A small image classifier, trained from scratch.
Model: 1.81M parameters, arch mlp_mixer, patch size [2, 2], layers 12, width 128.
Training: soap at rate 0.0019, batches of 384, held-out accuracy 96%.
Data: trained on small renderings of single solids in any pose, 395000 training examples.
Rows from block 4, named by matrix and row number. Rows with one number belong to one neuron. Each number is 500 + 40 x the weight over the matrix's rms, rounded and kept within 0 to 999. All counts start at 0. Numbers have three digits each.
# fc1: MLP up (model.blocks.4.mlp.fc1.weight, 512x128), inputs 0-63
# fc2: MLP down (model.blocks.4.mlp.fc2.weight, 128x512, transposed), outputs 0-63
fc1.89:535457455509512438522557507538513458476465428470495484490466441444518472514513399512515536427556506449443454566509442414550439493503506479466587432520425482546459503572457486464528452456486504
fc2.89:471520483506478513480456450461459478440540512487531390472503482470496463515354504502520509489486458467542480444512452613511515525571525525507508473533555563530475486428492486510456489483538564
fc1.90:489586510496514588515436460552482508536499527483443518495505482452515581507534512513544509549551483450537524531477489447499474456547455567464506470470550450523607509448565580458559503462419486
fc2.90:482495479522532544495529483452475506498492396468516531461526586514458534446486462479419550436511554544434443483468480515502483530428491463485539524490493536463458482574522442485532516453507536
fc1.91:520476513520518492522499538504465506535465521479483517510517507549537485518490535498482537498511455501523461489471483478544470504499470523501469469493463474512403475544538461484495470496474544
fc2.91:479503506502537588520519477552513478510516508534456484554497530501475481566456468480475483495468522541457476493521425478537590431514456461484478549484567541483500508483517505448530499472559450
fc1.92:529527547531533476521562469492516519500452436506558494521426531414473477484566455513508508514495400499503496475469547543571516515499453498512483509484478529480464462477487480509481472548530424
fc2.92:516445552482538547496491579495513422509505625523458535515546507500517473402452507545526511483553562534477530491546476393534523580475529491484557472573489482452533506512529494492482496449504465
fc1.93:458507455486482543526501461500517535487443533475460461524550519491526486471484511536552526457464537499501544476514494540520529550519472442439455508441522477538518514489513500471373557430517463
fc2.93:526431469498500466468487359461494511458472475499457604578456495487497475456417567454475521534436618526480515503510559583472484578524437451574487465508575496517461508560483485575540490551462496
fc1.94:542492497473517484519427536495540517457491489479551453548477496491426510537500508470484533519424533517464501519436483486510490504533436529494443476517420450452546531512562488517423449573456528
fc2.94:472547502512518523485491507521543439499545548533495466501604530535549526476464490500537430516496507495508547492468498507522492521484484500529490568481495515519486521500491505549498506488489481
fc1.95:504532497510491511557487469537579539520516501456538513479477505529466519437558485537511483515550459477486435513489521494477517439494463472474440496438511463509444573452498520467479529538497476
fc2.95:544479536520507543438549483434487506519505541486526494530517521503566442565405503548533509501532551482503555477490514545562494530464561524521546564483521546536514459487480444555463442527514569
fc1.96:521529503413484495529437545482484505475471555509474443455523561548531503547536555488499506508492514529505585537438499512485558501531476559517502523518476483536537494490497507539506405525534514
fc2.96:469560592577564464437479497525536499502484479488492499534504572475544505518498455496530470412554433483503556541556539535511526501479467453540515443459517526524440528469550494453513507514487498
fc1.97:489642541548546505513512496486590543492503509526457462448541538497460499570597501549458457498482521522476459490537435598503480448547448604529461466520500528458490499493506447480541493493469492
fc2.97:455452494545456527519534531552517410494492426442538466537490470398487527421417461487494552505499534519501513418469552454508513563449509456612508526467473496521457504403540571538492541493528455
fc1.98:465544482541478556468516457509456453534497538500519553484522482478453509478427496528460520512445537472541477442512552448563482495517493465476501520500542512466483468515484479559476501526522422
fc2.98:556439467430491407487479475488511540536464539455463513441519505582503527518561514529534516438507525537546428536476455468487519466459492522512479456486471483434463449472562487477487577542444511
fc1.99:490513464457511495524515475506479538453473536433524541514498505475532526497490504538500542556462514502462534520428515558472535470485552468518476496522497484478505511526495511492524477516499532
fc2.99:474485501449494555479515402505487485484459493506532513521496550496433496504525444476513548481436532491450563507548532520556481481545478479504521434499498491499507473524485481536452499511451459
fc1.100:534553454529528570490542535521466519454463485521495484489527511474540467446460547528475537488422535477500510529525509483482471507541474501540447554497425428452528541521447442516436502470532502
fc2.100:476451534500473513477473454513467496453553496477549479454498436517446528459511524428488532491520526460461561552444505540507563483518516492520540491494484473580505548510579559495558505478488490
fc1.101:548513482441425488520531509514491533522488512510531524475521513529506448485481535503407528535548519574499509490492526572482488503509472482517489567450465451470501526523474441481477519497509513
fc2.101:479516492447494590412476443499502470454541543456484485530508545508474514506499541612571567506502486483542521455515539472496538511455484548471505469491462522493485562534458477500482502493496506
fc1.102:500474437472501468514500483475504519483491540553517517440424566384470565440478510487481471527440532455506556483436450530560511444518473549463503526511503479522557436513550548584553410540525472
fc2.102:537504504549448516433486563508496474495474483572508487504509494540476475521487455517566509446603462544477510497518503472531523477500554462581528537460539472468463536481442516545508479465531491
fc1.103:531513496494477581502550443504456494473593518532592565382513369436539453454464435491519451446495501483528505483527521523499467492544488552490554523496507467531562526562502541514482486442517466
fc2.103:518458469493436426438463565599550532480486578474512442510421549516462497441568491530477519462469510523444583527389496451484510486403404522486465442527537504512446535483492545582537567420512518
fc1.104:449469509526452509507433487493556422526459442498570421513572442540469510498476499487409519489528555453466466535476552442487519554494428493518532572410456485447512485489582491499502484532433520
fc2.104:460467471473452512452536533491513535470529461472524536502529486445402497482554455462472447541463480384474511497564527532546528444506498444532528443551517524540457556552487520499410411481488523
fc1.105:598621490460508473562511507427451501440500517506464514464434549503498525519466504499442531467460468498509427546503493523423512442570484497433502552495521489496554447491523512439491406581505471
fc2.105:432454531528479537426469504506539498484483431527510425559536566456512454512549483564480523489532500572530582455522487543535491551509517471496503479504463520460469449489503498501562512477479426
fc1.106:562382491450479483500523489488468525502569535503558470530600486428487492537521501485484477510473513458518409495532527529535510461558551492456475520511459488470530539481468622409508524508494438
fc2.106:494500544512522529505469562555441502484497504492480546461422514500570557497511497551441533478502540534505593492334474453469502514524527521535505510508481549483427453526497489527526466547447500
fc1.107:456491559537526483442469488525550464456432538472581538502429576468439536514458506438531524514517489491487518503501480565469466494510505519503541524524473529533506523463509457487523500432477512
fc2.107:535545484542487499509499505473473489468537472484465513513453486496521534447544506511461524470530465441528460458504538557549521511450505487446493437509521499556536443548403559509483467491501460
fc1.108:571482447446496484433569520513459541468464496402522528467568503503534516450492491470519557447439464522425496531437498493555527522592475532484548549413453531515496443467473543529478497538513575
fc2.108:432574497484534486504480515491501382490517491530596473437453477459451380485500517548550444494550553503530464454572564492443417541490523553559503493575635489540519488484512550419513518424450490
fc1.109:479480483503548496552578504518497482447492557526534519487604422444439608490496481457543562567453457539525516520520436533504424476545518484469582481521458516447489580450513588572408523512483477
fc2.109:495534546487511537436485465534599548544469519477469498411510468552485485438459557546442518419479552547544503519466508543473473504489497463485418472506416507573524529516443561514563484554471581
fc1.110:544513493508484477441549493478461520512505430532564476499546537505495547454525464440433518532502445518533503488534458538431479478491469466474564524483505498519513461532503399496447489488440519
fc2.110:462509555442451564511420493542527483505466526521440504542470415519504498448439474527495417434458473537468570489485483439559500558523516517542485473545458467484534478427440532522496478497532421
fc1.111:599436539483434496362539473472508496538447494458453568434491568536443488520493559515481514464477596531438503490460542538516493469540481532441472563467513591457609555450520508400484430469450535
fc2.111:515532502561469422456515449505516455470556504430490483471450473489488442544516564535544415469582435456515401529559444516495455484411460572496519446477488484519445493580455583454466461476539513
fc1.112:533507493503415510503535502567549527481439519517431540548579515431483553500537540429497503436463503567523515496428480506462511474568489546453456528465445452471548517589510534461527542530528569
fc2.112:499508493485494458569418521492435497494567508529498452566505514500467497505435462521467539589516513524484489506490556496488534456459477527512512448507581537525485483588508457563473466534518442
fc1.113:455549520602559481539460502610532514496518506473497570546506503544506480536531519456474599587527525491559488507534540490475473507554481574488497549564475487476569480445532458551535530527525488
fc2.113:540541526436523542532493584511552524532555519486523517508466498504421478561461523473524468531491484552531502517474458507487516536516521551524550498520498451510534481448461528493484469442525538
fc1.114:470518471553545501486526571511428492498470517489524482512601539545537522446493456510468525498509446484512540545509508505432469528520508506498458513504471476487474552479506548511487457488470475
fc2.114:530556490478516491544524517454484555501506482472505540498497441489498524499522536575473555488506530521465559482554446484501510487527537494515510538477487501529548482484455448511454465495522537
fc1.115:495535413499452473501420511537448506416548467450460507565569548506421543475500527525470455524500479482430530489573517546482572471435465437474532581524480470505552517429480550502443478464481470
fc2.115:447546537498482506444507493503570542532503507469530477518475452469444530409397501534545510410470439497457488527522553460543507518577461481507434494551530535495495461455524378507504526531402518
fc1.116:508548514544518598442550497448484457520541504501540479537506518564586432439496536413431518542481495483533503468519563531480456488556495537486501487476555516527569477563508442474504513528523467
fc2.116:452533506482530504526477490558476468518454478456410487421411416472467576554486533521468456528530500458458495536480539507510448460446489524527479453550540464484538473514505523523528510565477598
fc1.117:504511510515546522520475465531506483569484567472572512551546502538518498504434532509462516459475455473462552511611527459547437477498506534463497487416484484544504506557533521494496482499450483
fc2.117:489549592491527511504571535462475453499461524528488520457503572421467542477567416491502477429482521450489475460515516521563530526470491485569522523483510522537603578476458495508484479398548490
fc1.118:492444500508528499512496524513533506513482483537456564484464452402584469506468486514541438527559547549518480560472426518470515497510460521530476575486457479578517502505471553494508466559467563
fc2.118:514510514562502549512547544410524482409497557499475478507470500464485478489459520506502528475462475477452481545502497568505529471498553495596519440497553524508527508594518454489485554406533521
fc1.119:475494511529483492578524460538512530560458510578515509506449470567525489450465516558479542536472539542516533530531503579500492536441486466463549513426500498495502454535497494563428514488432407
fc2.119:445564440458501454491484441461518463498519507505510495546530489473435553546528459531587454458509497516539492506527546422504523513511540495498477475511565558458487575478508500483505527497576536
fc1.120:454538527538456509487530472546469520595495448507480510525470434462557482550444511517490440545527461516487491577422579542476566537469452503523540470480445542458450488503503547500486495480367456
fc2.120:533502428486597543514527498432495460473445482490460520524514519492448499484533485480484465503584587534523490459509466562509461518492498450437487565496550461532545495496533506479481470548536487
fc1.121:566381419524513517496479506465500494491441515500522554469504545484503502439464490500518524554478487482541539489524496486442450440505485488493452536558489540489485509530509518519483600562501565
fc2.121:518497463454519517514534476463483531485458518523420505516560390477514569509476461515564536502508563512508484513539473543536515524492514523542515509550616501474508469537470491563426428552506428
fc1.122:475472524508562525523481505556557480489447536484503511484499488474488463491496491477462488526562579533534514501419496545486569518539451540440499490525484530556472495512518436488550440527481490
fc2.122:578564548529439502500452499487492556513485550461490474472529515500477527520455477485501537550528470446507481473521534503477463568481485506575530514476502500541542511429466529545443550534521487
fc1.123:511536481487496552514496462514516547438509503481404531416498483575483464480565469544474517512499511478488493533484563427527499542478512542514484535452611540501552499505489457491534486499500523
fc2.123:556437471450495497492514537557483413488514514574538548484569473487503531527491510448507475492497449466489438505512535556473532500446512469528515444546454468417447569559516497513436444481505537
fc1.124:584466469483478468507507525476488486467465483513478455534475529537610531430494561543466484490497484485547496520521521384509490486511509554430487549431575514459477521443427572490430467505504453
fc2.124:464511505490540505470527500519550507466554521427472494478520489467448521548466460448493476538506504473485496484424448512511514498509528487395460457475471492489472502489559525487516417500462556
fc1.125:519590446505418443449502535443468457463577466509512561521490438513482573442516465489449491524505468596584472532530432502512489500517531491476543544452457485520475448565529508505536489461429459
fc2.125:492508466584535519528478507516457538532478490544495414480517523475467475527544531553483496509536538462490518502508484513493533494492447443441395506544448473523523542393538460503523507512506564
fc1.126:513521514456565560535537460530517485539515558471482513524480499509451426550489613502501527514542512498534465450464505518508464508445491488449501513497498483491491510543530443538495504467534493
fc2.126:511459503455498443515453482516459563510504461514528484533489584555489517490519447503452444537440479504454535547477471468522512579475506489512463480487503457481476467482485453508518483560520508
fc1.127:574480445481505500480510529493514570421598444504515497546481525530519486467487507474493530461534480487518533461503495486529509525542521533503545505486499514542440487396535544495532476515403470
fc2.127:439522556472516514520451467454512543548462559515563459431494486462433449485542511546568449534496520472610544517466545508447466529462545410461463437533515484435514442564500465405491552533494489
fc1.128:498399528523471522462493591532501533477509461495483488510468560495577499505524468572443485509533475520544512487505515501568556505476527524506543513545500501511508514441518470568470503478449556
fc2.128:486561502494513540514499462468493474478518518509457511499498486507442521516489519477566460379528496479463474574450433449483464540535502453492483475484550475482452471487461494510543520522556477
fc1.129:534506470467450527519558473536510467570460514496527601446564507504471429489500450431537414491493483470522541502467478456546553472482521437521524439449441457521537532489480527548532426503546556
fc2.129:394465521520454461500493415416494510539541536452512457509491473443484382475415551502505526448449535475464511558520504553497523535485466561431550474537449517474502503447426524466484478453488536
fc1.130:522542450530508524564524504444488530554477522454576490534552559499555494524477483548493487486524477526561497542435498457433499434437475486536515479554461583564490520544409448534495520530485559
fc2.130:470553530472512503449488502562490546468501473514490529542451466538516467483490557445441499512559534478465514506594572450561486541531566464489535497504550442507469524475520483420540500530538497
fc1.131:591446558506418536533505490542489498505441542496449547414444434583495489436595481476433534499464536505456569562509488506484449508455491533475524474547460483547483498467506557513510472497527484
fc2.131:566520536450567561488506540465466489449518537478485478548475473471456505550446496537543456454473517445457537517466496508437473481497490428539525442485477506542510527513502449464432543525563519
fc1.132:491464492506500481454644547499552477511469498492574500494543559459542555469521517573566476434485463545537459500435519486459458525521481520477460519520524447447496416559501496507502525503513478
fc2.132:532428544517507517503513508471501592481577453518527506510508502488492460445527459469513484518414492455432487490533565537582499552530460488446446498515479490562515448474468532503449509433530481
fc1.133:493468467514503456513551444479465543539442489483535460463509575527604513481488439494445461493517456430501533503512539461490475425527461492506511557457526512373507555497519437502537467517467481
fc2.133:490498476529439533459446463536617514500559506518509589522502455532439438487522517508558527527445543531446508529477467568506579546499466448524483479547421454520537463466478542528461454508503527
fc1.134:534453401552503436536536477514448505456536445505446569503528480472493577522398486556536577562411543386493515568509517452515464473543511527453506616565498532514539469521407493453498499380479484
fc2.134:495437464526518526582584571470505490512495566498516524493519493549449504502453489457513475429576481512537491474499522512471528498493463549519522458532521469448505462505550519488519586492548493
fc1.135:569497482501442585496559610417476535555495517484506518498521470481531598488439441491551531486570428537465481564485491499421474376549552477517521542470419527411499417473501472520454522542508564
fc2.135:482531483601474432529533423505528507492542538578549495502503504468527453509568522505478504456517483502532503472437480505499530577465444506492481448536515523548457558501435509478492451471474422
fc1.136:527475413540504523477449505448497496422512482578536469528582482462513443483523527494443503445610542509546524471461425517487491583534516501442494491554459512562509482538492537495500497484436515
fc2.136:464569561493477520474483461535480508486489525526479466444541466503501415531492555489509579412434436477468453531487491449523514531515504494513488530447515524556457486472578524524478496440527498
fc1.137:445453460466522526518447480509548442480460518508468494405508442495510452506480535467490482471497586447443535497514460507462536466486455491453529496494515463409467523531599494479428522557464471
fc2.137:471540505489502533453517559485471526446527493484516544497533500453492492452448600472448523525459456476539513596531449462507491489526450524559458503434527543558550535512550498493476489565500527
fc1.138:506492487562464534487541557450457485530528546545478443479577455491562486440444482557430560560509393548414434595517506531491399493485463476446514513486590534546517485440605574546482566482503473
fc2.138:522464459427465450580544490461542492530526520408515548456474491558511499535470481492465402478476453461500566417527507522447481517526518520458451503511540466491505486515433410483518500509471473
fc1.139:574544602488455459473475432475522502521465607578456476548559508498520434461566512508464527482451534536503452466574428500522513451448476519489464493466459493479503532501434454554527450434565455
fc2.139:463507455497524421466576565461493496477467468448509525528458579527531519550488558490449556558594476460407567454447478438536395458440502492446513453461492492522545447484544485501443507462451430
fc1.140:446576583509439559476458438588526441518492546498474473519492490510530418454459499539463426508478494441506497517515496525488488497481531510527450488518529472486389506502491464493485547457561551
fc2.140:480524497460526401533535591405564492451465448500521493397485502497418566498460546525528553433517508513548547467434501474507485481482484546478488493470521391516532527471590570410512473508468505
fc1.141:539566449546541488512542476456512529539535517514483520538528538454493489471537476465482493473520480501543497470503506455419546473462407447521477497490465561531507568564503505537522491510453431
fc2.141:454462506462472545495500521512527476442497529489475477548487512522525484520508506450452575514531517540534494536471446498509422505541569541478508511489458550485548507497522535481529455472533548
fc1.142:498472479478489430444447433542504517479451496437456455542512500492534475467493478550575508529430507435486483470488531449498428504509435497510485476566461576491563501569527528435528468527481509
fc2.142:509500450569531490427519572471565402487442440599501510460467539507468555522470484528548504442526504493501503534495557488476484399508571562513429494448511470537527550472503534569521529470494470
fc1.143:512507536585547481523518487470499466550410512511498515525531504432507562504417489542475519553494494458465473515539446491497413499453473470492478435563503468481518498497503483490427479516476467
fc2.143:501463430442479565485533447517556491479512491548553509478499538443456471462528512527500494494443494567422517514558558530468462506502552528538541528496530511492430470485502560494548492507579462
fc1.144:493476515492460518522532591490416495496434452605522522491570551463518522528506488480463450550505477463462580436410456504492501476529482482431477511551500517459473455502508478433487479465455519
fc2.144:522515508487472524545417515493483493607484472437481495514467511406508519514472476494578503528588477501503489489505487552492486528480460511573469466566473530546506498443535504500462453522501377
fc1.145:532433519564478567549541459563550554427527504482492513467464543419505493550574433568526490462536549501485554506534505393531463480490484506590473502592527508462491480563486438534536538433471517
fc2.145:469465408459461477476507506475478503455489530452490438526552514539443558534472531450446479479486458446488426512492479496503502488494484532490475535471458469523553479555533606480452523513521507
fc1.146:525466517417514438530483463508494528452480478554524430457475529468543418554474529545452493502509516535495436594477467509450453476463501524521541442524536441524508547477502537503560554605506478
fc2.146:413429448491469548517573500496400558608496506466513509458472422519484549501555495441538556434513518521535497508487461544493524505531472507465497445483479491508493473465555519464443506464449542
fc1.147:483515504498487526501488428497567514485540460557559461472566520463592521405469462483579511477471497436552531501491530473518560533474479588515543538528534567557472444557475540461513527519538440
fc2.147:553569489434483449479533463512468533467508495471506582503425493535476523477549481435504425501475491507490607507499446507508505529553487429519502589448535485530514480522557444500441501489487503
fc1.148:522503561502460499523506512518541505419451514459519533519515517478521495496503436512482470444476506514464469503467495514524486541472473512486485518511546455496511461517459523535470377460496452
fc2.148:491440538542464522526526528458521472525464519514546490534487458470490463457490450494574461525454439511485470514499446441513563535516465551434507456515482504489568500509579542496545540507504517
fc1.149:493536526453497497532548512497540489563565481473510510473510517433507458556521467482444521534516527574547485480446519503481517397517609523467490465462483477433448554488536467514469496476506484
fc2.149:477486547499468605519567436536514486501565461470468453503529515517459545471464491492522517524456430532492498477506511506524472479496395523533510441562487523487520492463497538527465479563416520
fc1.150:520566507491481530562412542473462485515460521513420462492529454539615457516512502551529522491531477411480495471569466583505514456500516473444407435540534486537528496539530475509521530437509487
fc2.150:502506465475523439440525511534561462493472471471519491493487492491508495496443464534415441500445526550496510553435492479487527503494488453517526463484536433502541568498501542448502439550445417
fc1.151:518504471477466536544513462538463526540546419422428446479578510609490456503550459426506541445463512559535449484627469507427488468537430521505496512506484499471535538562469474488488493527527508
fc2.151:385506505591504441542500493514515547445529474576481531495500416384552484496489469590511496490435503511453505512540519518469542469477569527504468503423524475456563463585436484492478471510446493
fc1.152:550478467527516489465516569529513481583558476532560525517442476495545480525486432505434513555478452500515468465448565494473499521526566531479507471556565524522418489511531512576532501477490521
fc2.152:489434468456490512576560452471499493522499508510472427484432482474475486482512549455467393504445505411520530517557534543533498600569521522489492619471447561478475520487522478545436543494543491
fc1.153:519528483557526498556565525522554479500489497503464568498542516535483524494500514467473471510492466528521500512465449505549493476498440448496442464432532480542507446476541502543551469567541548
fc2.153:485533537400432489517472541501511500485539483463416478483454522512545518519494506578470482539547469521496431451570522513471462470568500598472482496487555549496538456505494438451512532494496526
fc1.154:457556476520527480519489511517458503508515522483522477451432527465418502448448508485508541527524491524428479615605471565524475533485445509557547467464518439478485518542555526519557533494443497
fc2.154:479501523503428509473472478487507464455418438540499555537502445429510490502543487561497471497483500543572532446418552457502536440479465466512462507464502510476494504541464474490479438549527494
fc1.155:545592467527525532495506455453466540498571502482470466419509547537489494453456453496475565478526575550493421483566501526487481480488475516530526509501473455519515556457477508521480516442554480
fc2.155:501481498522495492445476416539507441510475532548499489491520429450498448423517462547479506498510511538495501497447499543458518412480479513453492471440487486459539471457527515489514473544445504
fc1.156:517465494481480403466534483527462517474478534555466503522462536407554524494469454488464511527537519473539475536520515489482528491489518550514489465531420534457464497510573485542464470477480473
fc2.156:505457523540464524475497508511544525481486469479540470528498509589473473545508528478570476462492449544492549477410509525483483454441517482483478477510499489461520501512530523557504555582425512
fc1.157:488476381612509490478469539473439489391506501497577441497487483473500524516513574517481537474519589493540524493481522475513480491572461454464506552419493467571509505472449481489461469470523503
fc2.157:442549444549450462532433516528538481469473502550518579503527470495480597454508463410457526535469464476460436534473561495488549451428533475557494498517504562582501481554550525426510490484419531
fc1.158:480519503446428475450510509461462491548528438506602495533500449444479511502578511553534557432506494526459559451496582495437498495476462475527538530485559521482529420438497516472519566486467499
fc2.158:528532460490506514530511458500540535470399544435525525535488470574478447484493423403477419429391509558448631549534500483618446508476486461573479480515504509502573531504491455462432567597489471
fc1.159:484520398468501449543513463528503477499459505517531522526519515498470588435489497579548513507398474482503543456561530534512542474488536489514528579510509459512547461554464531526396529561499476
fc2.159:509439510460537514468464499436506525526486543461525562548479556449447504442473549476488478487448517497549506480534519485637510569481486435508464542472469461420495432529458453545508481577453464
fc1.160:554559452470475429464505534474496566518576427466526529502587526476518539491500455441483520536475487426435446446551454480474442438491442500521457485511409485409513495530485492511536479471514517
fc2.160:442467547493538541459449515558566487454465534477444547470558504435626453526448519502583516544512528468503545436505538524503482508446551613443452534476495439507517497543491473496507515534491559
fc1.161:505529462482457510400502518532472448530468514521473469447485489446456470471472452471457523521525520514485537477462485430441539470475443526413528487415513504445515530461494477526509486502539512
fc2.161:434445466449473405540447518497565531447528502513580484573478488482440435482429517515590483487516418542574511457507503488490495483526512504524501458565507470580542578441499475512446519488477478
fc1.162:496502553516518521552580473466452538517472523534518450485517516485470468424547482443473553479564501577513496473450480438482467461581481596507479485489481584482477544518414577508518467496486465
fc2.162:481478520443455427465457461447549559511511513411462560557456475534510582437448461509428481466508417522494425489468450520550425587443479452522525502541430465530542503511544468416504430510552519
fc1.163:574482587463508514481433494458466531573511508540447417493581546496594463546501530511540554463516551538530448467455482394488514567514557531574510452519459514501547506563380546468423460436509534
fc2.163:467526442476439451489492486521534489451508488479537580517466524533449522503488435494486509585532455539465441520535488515487494547467517475446457488491577509464462620505555597445534475447516524
fc1.164:488459554585499497512526555447493500494516511450406552517458528535485502516474534498560471493511548559396482404511551528579545498474485538415496480484439528443535529448439434471543597498482599
fc2.164:526486509559476576425484546603498513561523513522451437462539434463532576471579485424500520615423400554409503535581531567425433419463526481507503559514415476502505519482560493546570432510463528
fc1.165:508529580515585458574506554491550450515470482539518549558506474456429502508506511505390569482468492502413456505544503572533467477506487471544512479509552528514511454510502510513487523469552482
fc2.165:504461418473567534497476491480572509530541480558453472566502496490499477500540500569579453455544512626603558511463476506461524494466473529528488503511486474537496494445454500523534506433510517
fc1.166:449479522611520490500516502523481515522503498479514558560562520436531526482525517495480500476475554491507483470560526453540540496499536567451501519516546548422486506517510565531429460501512502
fc2.166:520557557474503486575490564526532466507544531490522547504480460498534507536517515478527470567526503533452505482498499615482536550522539466503499557462482514548529537556450489552484517492520460
fc1.167:506551481505527509465490470520482444479548505451537498523472496463548542552486498523465501499534562440498518510497506496520489457539494520463580441510465543428477489508498585484465454508541459
fc2.167:526514543505461531514414528516451455470562483468475488451516559471557601513465528456515498529468468430497510371524537507438531478428517596567495485458553492478496547511505513485483451479484474
fc1.168:506442453531449464370580589488473539502548460495516579464488590474527487481542490538468486427484383478536484525479551560505542516524563463473511512507520584523562504608552569442558445519525464
fc2.168:572489605482533510536464546596581453542439507566471455496517440511541480408500496531492518524490620614550502473546505508464456532446502466489467455474509507555501483481469558574572502483523499
fc1.169:506492536499520509483528466555456432496498452571491570450533428499575519560448496498473443464535505444511476457421417534465437506486515559521496543486501536523437608507494556469510438474568477
fc2.169:558512533457539526464523476521507602393557450512470467533459515434439498484466490455458529493517499607506472473473473533534509472546521554579552520496492519482566507471529513522546522455512452
fc1.170:575546501503503488422445446589508471512543468552504463522519552493465476445462470459456493469510455450528518478532525482474520510467496441464508474539519428479515491578517536507489461542531497
fc2.170:481517497466508479470509442567468553504547447457517509435546528493486442544492566437489437560424532558487457504542477553490481490471459535541494486500494523495486482553487481549477568485507551
fc1.171:495453498519480542537567500441572458521494458545484426502485552484443509482466526562484559512490439451515552515494564504548593494518469515524500460485496530509471520505518475494510491555489472
fc2.171:519505473484456428504484532480483472471511516393471522547479474431544527461576513512505523546509532447496447536478453489470427541462540494461504505535520463468536502519480511525447467477508561
fc1.172:538562503558500558571550519400522530519546495477531476440488487564553527487445478557496510550550512405459524489498466557424501542449521465484560511483504610513460476521552420510464520516556525
fc2.172:481453604557477482391465504533495508517434455441467534559526506556476517470530465465450523423517521435459548530408538486527534478512465507479488518468444506488463541499485565467456513528561515
fc1.173:437473553542473449435590546519488483542552504482575577453536530460488432504486451494445503486540492507512523479536481457556489450523528519467429482484452492441516458496453434465439571533573550
fc2.173:489570453486535530480564497482514462421442443511505518508489453470449520476521444520500549444482548473444536490479559475472456401545439466531433554522513576624545435552547483456529508474441512
fc1.174:543511522528449490471496452456500527428558530462495476453440478477504518537524450571448564504474470494492497457548512513498496500456463494498569542490503479504523484494503449511519496494469547
fc2.174:501522492560485512535467440517454502485523452442517521480552445522531545602527503421450523510506452474446587476537489501442490463497502570533478454479477497489495555523525508442495495525440522
fc1.175:508522479447498537524552503599457537499525483532499505511512512478469491463579515540532527507557495531465503536563524490539515562455566501508482503531549454515496513515485456540469502516493427
fc2.175:475432492570531471527567571484515520462564491483550501494531525499514563494487499497443489509486470512519531546519483498542518547488444464422504483503483555533494558504534489548478433490537510
fc1.176:501522549575513499578532519506483585402515526491504527520453510425544456557483538483549510499520471541479517501512446502557525471503462538418507491576457495458478492533510495514470525505548540
fc2.176:537440468537528469512497495458514463529514441602564464476515519563520525482452512457545479445512535389569451511519432507491471557491541505535469520478549565537561512567571458534546578527527484
fc1.177:525474501542484461532490599453533458425520519467499470480496549461519487526530480530497510579462464510517549488529470519525463504453500486474509515517476479500488524549542545519489518466458443
fc2.177:458534517522477508519508439577496440485488501476515484487511511461440576506518511493543594423558439467450502504474555485471577438512508511520445519480517533517565514485454523545464547476463511
fc1.178:474483508472520568557515532487456513483503493472506591498484522550527547419488591562493488561507518415529582511454564504587469514487557480532588518487441522545461507458497477509538481385472423
fc2.178:508499560501477468499521500466493497462477448489504495499515513495461453583483509489559546464512515611509462542565517438373553513585500448466468505500484463532498508482469474427473521558572506
fc1.179:537545518508535490467487467509544575535516516451463419488550486500502550470455391476521514446550468406575505479493492562437478497526514397508536532488482587525578528504521418478487559406510463
fc2.179:458476482507438450528554440420552544484533493515456468441576485426517425541465533454457450467451450509615533452500547510510482462475506483437385444535541440428514498541540562477464539527551448
fc1.180:493505557529450506553558409510508516433526517469551532484535550484549481469504500515544526533540558454489475516514423501498494500465530483490504483476573519483499567439485507516509497539484469
fc2.180:509556551471511508530510458482421501561508484518559534534534462451485496552464494553534424538484479480519551471550419482460546502585539571538503497497460529512467499544492434390541470530527468
fc1.181:553518528445438487467494517503463514515519514522505512500485507477513530449522481471501535502464496509489434477522539489463508497438480536494460495514442538403476488473389521446483517508463530
fc2.181:438521495480515567511466485487511502467531469466496532487560523506534456486503512552516497549450437564497470488541465509570539484510476478499493476479503497530442497474562482516514492500538538
fc1.182:538522479486511476536501498522528479484545538547514504490547469514459520532449500583419512486527515491556474433505457446440458514510576519438505436574431532553484497467511487534443541532468439
fc2.182:536486391457456512520467492517567551564468436510492501445513471501536397461515510460500485592594464513487542525480478502516438491510540482544520478442464581444525504526516510437554487479597489
fc1.183:530469449485469465429574484511483482434462512539540439473509457487444482470591545531500495460421504514478436479570559537444502482492463501538419489547482532494473522580548567485463545460510517
fc2.183:458473553506450498517413505528451563471484506511435563511529498564514502493626509444524495506433401429556524408534490419449466472514452503464485491576439493537480511419454446458565470547523513
fc1.184:524601550550516493497499430458491525493511603492453549512517496534493546504550543551411409511542579550513483504473453428474531559470482523487523502519545482535429545494534582478472466463480471
fc2.184:540497508487444513548533572514535474471474502531519498550534520488533535619466575488476534515467481493531462445510527525484510462503531499519463521499516505467545538466537448497488467495576499
fc1.185:500496523464532487539485503473567395483455468552530526501477554522443469481501526539432534511501485498462477509490485483496537545475478536494505452526510506474498479495470486514476503522540550
fc2.185:509535463494436477444495505550505500471558503488421521511486462525539453539412462475472522502533537545528534507511484574521436461517461505526459565486524470552544439503509530503487513518558523